config.toml
model = "audio-text matching model"
dataset = "synthesised sound scenes: up to three everyday sounds over a background"
train_examples = 26041
noise_aug = 0.002
time_shift_ms = 50
input = "waveform_16khz"
encoder_arch = "conformer"
encoder_norm = "layernorm"
encoder_activation = "gelu"
encoder_mlp_ratio = 4
encoder_head_dim = 64
encoder_fused_qkv = true
encoder_qk_norm = false
encoder_inner_norm = false
encoder_moe = "soft"
encoder_num_experts = 16
encoder_moe_every = 2
encoder_expert_mlp_ratio = 0.25
encoder_slots_per_expert = 2
encoder_shared_expert = true
encoder_wave_strides = [5, 2, 2, 2, 2, 2]
encoder_subsampling = 2
encoder_layers = 8
encoder_width = 160
encoder_positions = "learned"
encoder_kernel_size = 31
fusion = "cross_attention"
tokenizer = "word"
vocab_size = 93
fusion_encoder_width = 192
fusion_encoder_layers = 6
fusion_encoder_norm = "layernorm"
fusion_encoder_norm_position = "pre"
fusion_encoder_activation = "gelu"
fusion_encoder_mlp_ratio = 2
fusion_encoder_head_dim = 48
fusion_encoder_fused_qkv = true
fusion_encoder_bias = "none"
fusion_encoder_qk_norm = false
fusion_encoder_layer_scale_init = 0.1
fusion_encoder_parallel_block = false
fusion_encoder_inner_norm = false
fusion_encoder_moe = "soft"
fusion_encoder_num_experts = 32
fusion_encoder_moe_every = 2
fusion_encoder_expert_mlp_ratio = 1
fusion_encoder_slots_per_expert = 1
fusion_encoder_shared_expert = false
fusion_encoder_positions = "learned"
fusion_encoder_cross_attention_every = 1
residual_init = "none"
optimizer = "adamw"
lr = 0.0011
beta1 = 0.9
beta2 = 0.95
eps = 1e-08
grad_clip = 1.0
steps = 9000
batch_size = 64
epochs = 22.1
lr_schedule = "cosine"
final_lr_fraction = 0.05
warmup_steps = 1800
weight_decay = 0.2
Rows from block 3 of the fusion encoder of a small audio-text matching model, named by matrix and row number. Rows with one number within an expert belong to one neuron, the router's apart. Each number is 50 + 12 x the weight over its row's rms, rounded and kept within 0 to 99. All counts start at 0. After the name is the row's rms in percent of the matrix's.
After each expert's rows are labels from the 100 texts, of 14976, where the router gives the expert most weight on average: "fires on" is the input token at the peak. Only what is clearly more common there than usual is listed. The data: synthesised sound scenes: up to three everyday sounds over a background. In brackets: how many of the 100.
# router: slot weights (fusion_encoder.blocks.3.mlp.router.weight, 32x192), inputs 0-95
# up: expert up (fusion_encoder.blocks.3.mlp.up, 32x192x192), inputs 0-95
# down: expert down (fusion_encoder.blocks.3.mlp.down, 32x192x192, transposed), outputs 0-95

# expert 18
router.18 095:60 47 27 50 63 54 73 45 53 63 42 43 42 56 53 40 54 36 42 39 65 60 43 37 61 39 47 51 58 49 49 46 42 63 54 38 45 62 54 39 32 42 89 47 84 38 50 43 62 51 67 29 73 54 53 39 56 29 57 43 55 52 40 53 56 47 47 42 36 54 39 54 54 45 46 78 53 61 48 49 59 66 50 55 37 55 59 62 62 66 56 55 46 52 30 56
up.0 098:43 44 61 46 31 50 47 64 53 20 50 65 44 38 55 59 32 38 44 44 39 40 43 57 55 42 45 58 44 37 51 62 41 38 25 55 61 55 54 72 43 48 39 62 18 67 71 59 46 52 68 49 40 90 53 75 43 63 45 67 49 49 50 44 46 42 31 38 60 45 62 30 58 65 51 51 58 67 51 50 41 41 48 66 46 56 56 41 54 38 57 34 68 38 66 40
down.0 107:36 63 38 54 53 55 37 57 27 33 62 64 31 41 63 39 52 41 36 54 42 47 41 39 51 46 43 50 49 43 69 36 48 36 52 53 49 35 62 36 60 30 69 48 68 42 82 45 56 74 39 46 55 46 49 31 43 53 43 37 63 68 73 46 33 56 58 41 29 30 58 59 47 47 41 53 30 60 52 77 50 43 42 56 48 44 57 29 33 67 69 47 60 15 43 64
fires on: "over" (13); "beeping" (8)

# expert 1
router.1 097:56 54 46 42 54 56 72 53 57 56 49 63 47 54 40 24 55 39 44 40 66 60 70 42 69 47 71 44 60 51 38 40 24 51 68 60 58 62 54 31 45 46 56 49 57 40 27 33 47 50 67 42 72 39 59 44 35 50 59 34 53 47 58 56 55 44 49 56 43 53 35 36 48 51 35 74 48 37 41 44 64 57 44 48 43 69 33 49 51 47 51 48 29 50 44 69
up.7 104:49 62 33 47 51 53 60 32 38 52 39 43 46 51 53 42 34 64 75 72 51 69 62 33 66 59 37 72 69 51 79 50 46 53 63 60 55 50 53 41 29 43 54 33 72 38 47 40 60 60 43 31 62 29 48 52 54 46 54 41 56 55 73 54 57 49 43 49 16 44 68 51 53 37 34 69 43 38 50 60 42 54 37 57 57 53 28 36 36 64 75 49 43 50 48 59
down.7 105:64 43 45 27 53 50 38 43 63 50 44 46 83 57 35 51 49 41 40 59 59 38 35 52 39 71 72 54 52 48 21 33 37 43 38 52 42 61 46 54 52 70 31 53 41 45 43 54 66 53 57 46 48 57 59 37 47 53 50 46 39 25 16 59 71 52 50 54 71 64 33 40 49 56 66 41 54 56 37 45 61 50 50 48 55 66 58 42 59 27 44 62 52 46 48 57
fires on: "over" (27); "a" (7)

# expert 25
router.25 117:67 58 22 39 66 46 70 50 44 57 44 39 40 41 49 48 45 57 56 63 70 69 81 27 57 34 55 70 60 58 58 40 57 45 67 72 49 51 77 37 46 36 55 35 45 35 34 54 50 59 43 46 71 29 58 60 45 52 63 50 66 45 59 58 47 56 54 47 51 40 50 46 57 29 38 72 53 44 58 47 59 56 49 37 50 49 49 49 40 64 69 53 39 54 37 67
up.0 131:32 59 39 47 57 48 46 70 36 43 42 44 44 34 77 47 45 60 56 67 57 49 63 49 72 45 32 64 57 48 64 37 71 23 62 60 49 35 58 41 51 35 46 50 42 55 50 57 35 71 30 45 54 39 59 64 45 58 62 43 58 58 62 35 36 48 52 47 32 42 71 56 65 36 34 55 40 33 73 46 49 47 34 39 66 36 47 41 36 58 73 46 52 38 37 46
down.0 115:38 65 56 51 60 43 48 59 40 50 41 37 51 38 60 64 35 55 71 48 51 58 59 50 54 42 46 54 49 40 60 52 61 33 42 39 46 45 39 53 74 37 41 49 40 44 58 63 15 42 31 54 47 40 59 53 51 48 54 72 64 65 81 38 37 52 44 26 43 40 67 63 50 70 54 53 31 65 59 78 44 24 43 54 40 28 60 67 32 62 55 54 48 44 42 56
fires on: "drum" (15); "reverberant" (13); "a" (10)

# expert 3
router.3 101:67 62 27 43 60 52 67 46 54 70 38 46 45 57 52 67 57 44 55 49 61 64 59 26 57 63 39 49 59 70 53 38 45 55 67 57 56 57 60 40 30 50 54 47 54 34 38 38 63 44 58 45 74 59 56 52 51 47 57 54 58 48 36 61 51 71 59 69 43 51 48 55 40 40 18 66 62 41 50 40 52 65 48 62 44 76 44 48 52 56 46 27 47 53 33 53
up.3 062:50 59 66 62 50 53 39 62 29 35 54 58 69 48 53 43 38 55 44 56 34 36 40 59 60 35 53 54 49 51 74 50 56 55 25 51 40 38 37 55 52 39 54 64 38 50 55 54 40 57 42 58 39 70 35 60 56 50 37 47 63 57 51 46 43 53 47 47 44 52 48 53 49 64 75 48 59 55 69 52 41 55 44 44 73 28 68 40 33 37 71 64 69 36 64 44
down.3 065:55 69 73 74 65 51 41 46 67 25 20 52 27 49 56 63 39 56 36 56 53 50 49 46 37 51 33 29 29 58 39 56 41 42 38 54 45 73 43 54 66 57 72 61 72 74 38 45 43 80 33 45 38 41 37 38 55 45 58 75 44 53 70 56 34 55 37 47 40 50 51 54 64 66 62 62 39 53 51 53 38 25 61 60 58 37 45 50 54 53 26 72 65 51 56 56
fires on: "over" (16); "beeping" (7)

# expert 5
router.5 100:71 47 46 59 59 39 69 40 47 70 61 44 29 51 33 43 33 52 56 60 56 79 55 37 61 59 61 33 58 47 49 53 35 61 60 46 55 67 55 27 52 57 54 45 70 32 32 62 75 44 59 21 61 43 53 52 42 54 60 49 40 42 54 54 69 58 56 54 48 60 49 57 47 22 29 76 54 32 43 53 53 56 58 59 41 62 40 53 61 54 65 34 45 46 42 73
up.3 099:39 60 42 54 54 44 55 70 41 38 62 60 49 29 71 52 43 66 67 57 34 45 43 53 71 44 50 42 54 27 61 50 65 37 47 47 52 42 41 40 57 23 43 41 32 67 62 65 34 58 35 49 38 51 53 49 62 63 53 60 64 54 59 39 27 60 45 55 44 54 72 64 73 52 51 32 20 40 66 54 35 48 28 48 49 36 53 40 40 68 72 63 63 35 59 46
down.3 099:28 71 61 73 57 59 45 69 30 57 47 47 53 39 48 57 39 51 51 48 58 65 56 47 30 47 21 60 55 47 60 66 57 38 31 57 52 48 52 47 67 45 37 54 48 54 65 48 31 54 39 47 56 42 45 46 56 65 45 61 61 55 60 45 38 58 50 57 33 28 59 61 38 67 58 48 40 40 66 59 35 42 77 31 48 51 44 47 29 67 37 50 61 41 27 59
fires on: "<end>" (27)

# expert 14
router.14 098:63 37 42 50 52 60 55 45 53 67 64 47 43 52 37 44 66 39 42 40 70 73 57 35 57 45 43 48 58 66 36 38 35 57 67 45 47 73 63 46 39 46 65 45 64 41 43 40 63 55 67 35 56 48 57 39 36 59 63 40 44 30 42 65 72 59 43 49 56 59 47 46 30 15 35 69 61 34 29 38 57 67 39 49 38 71 19 65 61 44 55 45 50 48 44 49
up.0 106:37 48 67 50 44 26 66 65 60 24 49 64 42 39 45 55 52 48 42 44 44 40 73 72 59 46 50 55 31 52 39 58 55 54 45 47 47 41 47 56 57 38 44 49 16 57 62 47 38 62 56 68 36 64 52 45 47 50 68 64 34 39 36 31 48 40 64 59 53 48 53 39 58 70 46 42 47 64 58 28 60 56 57 63 39 45 77 35 69 31 58 66 60 26 69 53
down.0 100:36 58 48 57 56 25 47 53 51 43 39 46 19 41 53 55 59 50 81 53 45 74 38 47 83 25 47 53 48 46 54 52 52 42 59 45 44 35 48 46 58 30 46 34 55 56 47 47 53 35 37 61 54 47 54 48 44 59 40 53 85 58 71 57 35 46 41 58 36 35 56 63 60 60 40 51 50 27 55 58 63 40 61 45 36 37 56 65 28 66 64 50 47 47 42 47
fires on: "over" (14); "beeping" (10)

# expert 20
router.20 103:36 47 77 53 46 49 52 54 58 54 54 31 60 48 45 69 68 24 46 27 56 62 35 54 32 47 67 31 59 60 35 61 46 48 37 43 39 60 34 60 47 62 41 66 41 53 40 51 48 22 57 53 35 43 43 27 60 43 39 50 59 55 39 77 47 39 42 41 64 46 35 39 32 59 46 39 56 64 37 46 49 38 77 39 36 55 62 62 59 36 42 62 47 68 56 50
up.0 082:46 59 49 33 45 65 55 47 43 41 55 59 49 47 65 49 36 61 43 61 48 45 59 37 63 68 60 67 63 34 55 33 58 39 66 42 48 37 53 43 51 30 47 45 58 63 51 44 38 53 36 52 58 57 62 69 42 47 49 59 60 57 66 34 59 67 47 49 43 50 76 58 71 56 33 54 42 46 61 65 50 36 48 54 65 45 45 58 36 61 64 38 44 47 56 70
down.0 072:48 33 38 36 55 51 36 51 72 34 28 56 50 54 30 50 62 31 36 61 46 43 54 56 31 55 61 33 58 61 34 42 49 52 48 34 41 48 65 55 27 56 40 45 46 40 68 65 45 45 59 41 63 46 60 36 70 45 53 48 21 35 43 50 60 54 54 38 49 42 51 45 58 47 77 30 56 57 48 48 54 43 41 52 59 62 69 18 61 41 47 54 48 53 65 73
fires on: "then" (19)

# expert 23
router.23 105:67 53 45 53 56 59 49 56 42 61 43 43 68 46 60 53 54 38 41 31 55 71 44 35 64 23 56 69 64 71 56 40 40 51 68 51 34 63 56 48 44 44 70 53 66 41 36 34 52 56 56 47 68 42 56 62 48 32 33 50 73 55 53 67 41 52 23 45 72 46 34 69 45 38 34 55 52 67 51 63 52 33 51 47 41 67 50 73 38 57 59 48 23 64 48 54
up.7 061:66 49 56 66 37 36 32 59 54 41 59 69 44 69 52 62 49 66 69 54 28 57 61 60 48 59 40 75 46 44 59 46 42 33 32 45 58 55 43 51 41 71 50 66 66 52 83 52 62 57 42 50 57 59 44 57 55 62 29 48 51 44 44 47 53 40 71 42 36 44 61 46 36 53 70 57 54 48 43 37 40 64 52 51 48 63 44 30 60 38 68 75 42 44 47 17
down.7 063:51 39 39 57 36 45 33 38 53 29 63 63 33 41 53 40 56 77 32 49 39 33 73 58 42 41 42 45 40 67 41 67 49 52 57 46 48 36 47 36 55 58 59 49 80 31 57 40 52 83 48 41 42 44 51 61 56 68 56 22 53 61 45 49 75 52 22 48 31 55 40 49 56 37 59 33 39 53 53 30 48 48 52 33 51 39 45 49 62 44 55 45 40 20 53 43
fires on: "a" (16); "over" (13); "reverberant" (8)

# expert 6
router.6 101:52 43 28 51 48 51 58 52 68 62 48 47 51 59 44 42 45 50 36 55 69 80 64 36 42 63 60 56 63 60 26 39 27 69 60 53 48 58 46 35 38 55 54 62 60 29 27 32 75 39 68 36 73 60 58 65 59 42 56 46 45 37 38 50 51 64 34 53 59 61 45 43 47 37 36 75 53 46 44 46 67 41 34 50 52 64 31 45 49 50 55 45 41 63 32 69
up.3 122:39 57 46 51 73 47 37 55 25 34 44 50 37 37 73 55 35 64 59 59 37 49 42 28 65 45 33 54 50 48 58 47 70 39 57 50 61 28 46 43 49 39 38 44 30 57 56 71 42 64 30 45 44 54 47 61 41 55 50 50 70 61 74 29 36 40 47 47 40 48 62 67 58 37 36 48 34 50 67 54 47 41 52 35 57 34 53 45 35 62 65 43 61 33 46 38
down.3 110:37 64 50 52 59 51 35 72 55 49 53 32 70 22 41 78 46 55 65 52 49 56 49 44 29 63 52 21 43 49 39 69 59 32 55 47 42 43 50 48 69 59 36 41 50 30 41 61 35 47 42 46 51 39 49 37 51 46 48 56 54 67 55 37 43 60 59 28 45 38 51 47 61 70 72 42 31 55 57 50 29 37 47 37 47 51 63 43 53 37 41 74 57 68 39 67
fires on: "beeping" (13); "explosion" (8); "a" (8)

# expert 21
router.21 092:62 52 38 47 48 49 65 46 60 60 62 72 56 60 43 38 62 50 66 46 59 53 48 26 45 44 52 60 64 59 55 58 29 67 56 47 64 67 52 37 34 53 58 46 69 41 31 40 51 40 60 36 68 46 54 72 40 45 61 52 58 54 46 57 58 54 47 39 51 71 43 58 47 32 40 60 56 31 43 64 69 68 49 54 45 61 31 62 62 65 59 32 39 66 52 71
up.0 096:45 75 46 64 45 39 61 56 34 61 32 23 64 46 58 55 48 55 67 51 59 66 66 41 36 48 50 40 71 62 68 58 33 61 64 69 48 42 37 44 35 55 57 42 86 37 58 29 51 53 54 32 47 48 54 50 38 57 48 57 68 58 63 54 26 51 73 49 57 59 54 55 24 42 45 52 39 48 52 39 47 71 62 43 50 67 37 53 43 66 58 57 38 65 44 62
down.0 100:52 55 43 40 49 53 59 49 59 50 64 53 53 68 34 48 63 20 45 53 60 49 38 47 60 45 71 59 40 35 42 46 50 58 54 60 39 55 57 51 39 50 38 58 40 50 58 64 51 39 49 50 55 28 50 56 55 52 46 60 40 45 42 63 65 57 48 69 77 70 27 44 48 35 69 48 63 58 59 33 53 46 83 38 45 47 57 51 69 31 44 57 43 74 65 44
fires on: "beeping" (16); "explosion" (9)

# expert 7
router.7 105:60 53 37 45 61 62 68 36 69 61 59 57 45 48 34 35 56 29 47 48 71 66 54 25 52 58 62 58 60 39 51 39 36 73 58 58 58 53 50 49 35 49 61 51 65 39 31 36 56 44 57 30 60 45 64 68 42 48 59 50 39 55 34 74 57 49 47 60 52 49 35 43 60 22 41 69 59 51 43 55 58 65 63 51 53 58 25 57 53 52 57 39 34 64 39 63
up.0 089:50 38 45 58 46 42 37 53 59 44 59 48 54 48 44 75 58 25 45 36 55 35 48 66 28 54 40 38 40 61 57 58 41 66 42 44 54 48 56 60 44 59 41 57 33 47 60 59 63 57 53 51 30 42 51 38 62 62 41 47 52 40 23 52 47 55 58 46 47 42 39 43 44 72 74 29 56 65 43 36 62 51 72 47 48 49 55 52 66 30 30 47 55 53 83 53
down.0 114:27 83 62 74 53 67 55 61 27 48 46 46 57 48 66 63 29 46 60 55 42 73 60 53 61 35 43 49 39 50 63 42 57 38 53 60 60 47 65 57 46 47 41 43 47 39 44 55 56 57 38 47 49 55 58 49 59 44 55 60 63 64 83 42 12 49 46 37 38 28 59 56 47 42 38 51 41 41 54 64 37 55 43 54 38 32 58 45 22 73 67 43 53 52 35 62
fires on: "beeping" (16); "water" (7); "muffled" (7)

# expert 10
router.10 095:54 46 26 48 51 71 58 61 52 71 41 57 35 53 28 24 43 51 34 61 65 66 62 37 61 48 53 47 75 64 40 36 34 68 67 56 52 65 66 43 28 52 72 49 63 34 37 38 58 47 56 35 72 51 64 50 56 34 56 51 52 40 51 70 67 56 46 55 54 46 45 52 57 30 44 54 56 55 28 54 50 47 43 53 47 53 32 55 53 48 48 49 36 57 58 68
up.0 084:57 47 46 57 48 46 62 40 46 66 37 36 49 71 63 46 55 41 69 50 57 66 62 49 44 60 36 50 55 39 59 69 47 64 50 45 77 55 43 50 49 66 57 43 96 44 52 19 53 48 60 40 33 41 56 34 52 58 49 40 77 60 55 62 39 40 57 55 31 36 45 55 46 36 22 42 44 42 51 46 52 53 56 41 40 50 32 54 39 59 61 49 34 54 34 42
down.0 096:45 56 51 34 50 42 49 54 78 61 36 40 61 58 30 52 58 32 32 57 60 55 45 42 60 51 62 61 53 43 19 23 63 58 50 39 62 43 54 60 47 53 28 46 44 63 38 58 34 42 56 50 56 50 56 36 48 28 56 57 47 46 42 76 80 51 39 47 70 54 37 43 41 39 61 35 55 73 43 58 59 51 51 46 50 54 45 50 59 43 31 42 39 81 62 45
fires on: "a" (9); "beeping" (9)

# expert 0
router.0 098:72 45 28 50 54 54 77 34 43 73 44 53 45 56 33 50 49 50 55 48 63 67 50 38 60 53 52 46 57 56 42 54 15 75 48 57 48 71 49 43 27 42 60 51 57 40 27 37 60 44 55 41 58 53 64 66 49 37 53 54 43 45 37 56 52 48 28 48 50 60 36 46 54 34 25 55 68 39 48 50 56 65 48 58 42 77 34 47 52 45 51 43 42 51 40 57
up.0 092:44 71 37 65 47 54 39 56 35 57 36 64 54 43 65 57 57 63 77 57 66 53 50 40 48 53 22 51 47 39 68 56 44 29 69 53 61 29 37 53 40 46 46 31 63 51 39 46 45 42 41 42 42 57 48 44 49 77 48 61 76 62 54 37 38 61 62 52 35 44 70 63 59 43 33 53 40 31 59 45 38 32 49 30 50 49 49 41 34 55 55 47 36 68 38 57
down.0 090:69 30 63 35 59 53 54 43 62 66 41 46 66 61 38 56 66 40 34 59 64 58 47 45 56 57 74 50 63 47 38 42 22 65 44 62 52 62 38 50 34 62 34 50 35 55 40 48 63 42 53 53 52 52 49 46 59 49 72 37 27 48 50 66 58 57 48 59 53 54 27 46 34 43 46 62 64 49 38 49 48 67 57 59 46 58 41 57 55 26 49 66 59 40 76 50
fires on: "explosion" (7)

# expert 8
router.8 095:65 61 17 42 50 51 55 48 47 73 51 47 47 49 44 43 48 62 67 49 67 68 62 32 62 56 41 60 61 67 58 44 20 60 53 58 60 69 52 30 31 55 60 52 53 41 43 20 47 44 56 39 64 63 53 69 48 47 64 46 51 49 57 58 65 74 31 67 51 54 50 37 50 31 36 70 48 47 51 56 47 53 37 54 54 62 26 52 57 58 62 58 43 65 33 49
up.7 092:60 43 73 51 42 34 36 49 47 32 56 56 65 55 40 41 37 41 30 54 48 43 49 70 53 46 53 45 32 32 42 54 64 56 46 44 66 42 41 64 58 58 41 51 24 42 74 60 41 68 52 55 52 45 37 67 53 64 44 41 34 34 43 52 52 61 30 38 53 43 47 33 54 51 65 45 51 68 70 45 62 56 55 64 64 58 57 42 47 41 50 44 62 19 41 49
down.7 105:57 52 45 44 57 48 25 64 41 38 61 56 32 59 45 41 56 55 57 67 39 69 61 53 65 33 32 52 43 50 61 66 55 20 53 39 47 48 58 51 60 41 33 45 60 57 50 61 46 63 50 56 44 30 41 29 30 61 53 50 78 65 53 43 28 39 47 26 40 34 55 57 56 60 41 41 38 28 59 57 52 28 24 33 56 32 58 48 50 53 49 62 34 65 51 53
fires on: "beeping" (11)

# expert 28
router.28 103:71 56 43 66 46 55 62 42 60 58 48 48 37 69 42 40 46 58 52 40 51 64 70 35 60 41 53 49 58 46 56 38 27 64 58 62 53 53 62 40 37 42 63 56 54 36 27 44 64 45 69 34 60 30 63 59 52 40 42 38 56 47 51 68 67 57 50 42 57 46 46 40 33 32 47 66 65 53 30 42 72 61 49 49 40 65 28 55 50 48 42 39 43 42 44 63
up.7 087:30 83 37 64 50 70 51 52 47 54 46 51 54 44 52 46 48 64 85 63 42 46 47 45 39 50 61 47 51 50 74 56 52 64 38 40 60 53 58 42 50 43 57 55 67 54 44 33 44 61 37 47 57 49 54 68 54 64 53 57 60 66 74 32 51 48 51 51 37 31 44 60 51 54 34 48 28 31 63 63 37 52 57 35 57 42 28 57 49 50 64 33 62 48 33 53
down.7 091:69 38 47 46 62 55 60 50 44 40 29 43 64 77 33 55 58 46 51 50 64 55 51 50 49 57 54 45 58 34 35 33 36 54 56 41 36 45 58 59 41 59 46 58 27 45 46 46 66 57 57 38 57 62 45 60 46 54 55 48 31 54 45 58 69 48 40 52 58 79 48 26 55 29 47 54 88 55 53 42 52 58 68 42 54 63 68 59 79 48 49 50 35 79 41 52
fires on: "over" (17)

# expert 9
router.9 087:63 54 33 58 48 63 53 45 66 63 40 50 56 58 35 21 57 54 67 55 70 53 52 35 65 49 57 45 58 44 48 41 45 64 59 46 51 51 60 50 31 53 63 60 80 48 27 32 58 61 50 35 69 44 49 54 53 38 57 52 61 57 52 53 58 53 41 42 51 56 36 60 52 34 49 69 42 27 36 52 57 66 38 38 45 69 32 50 64 50 71 50 41 56 32 64
up.0 078:24 40 54 53 44 37 37 53 51 38 30 38 52 30 54 76 36 55 59 57 36 42 36 58 50 54 47 50 21 62 43 57 69 38 45 46 45 41 31 56 53 46 36 34 46 66 53 50 34 59 60 46 28 48 65 51 38 73 46 70 34 33 62 36 35 58 44 47 39 37 47 51 47 56 39 45 55 51 55 58 26 48 38 31 33 24 52 49 50 60 39 51 63 52 49 50
down.0 083:38 64 63 46 45 27 84 48 53 65 46 35 46 38 52 44 40 57 65 33 63 42 43 33 59 45 51 48 44 69 44 60 58 32 41 51 31 68 51 25 52 56 53 56 57 46 61 73 19 28 44 47 45 46 35 40 46 47 45 57 56 36 54 32 49 55 47 60 41 33 46 37 45 63 49 65 30 34 56 54 40 57 39 59 41 75 20 49 57 40 41 37 56 57 48 56
fires on: "over" (45); "quiet" (11); "helicopter" (7)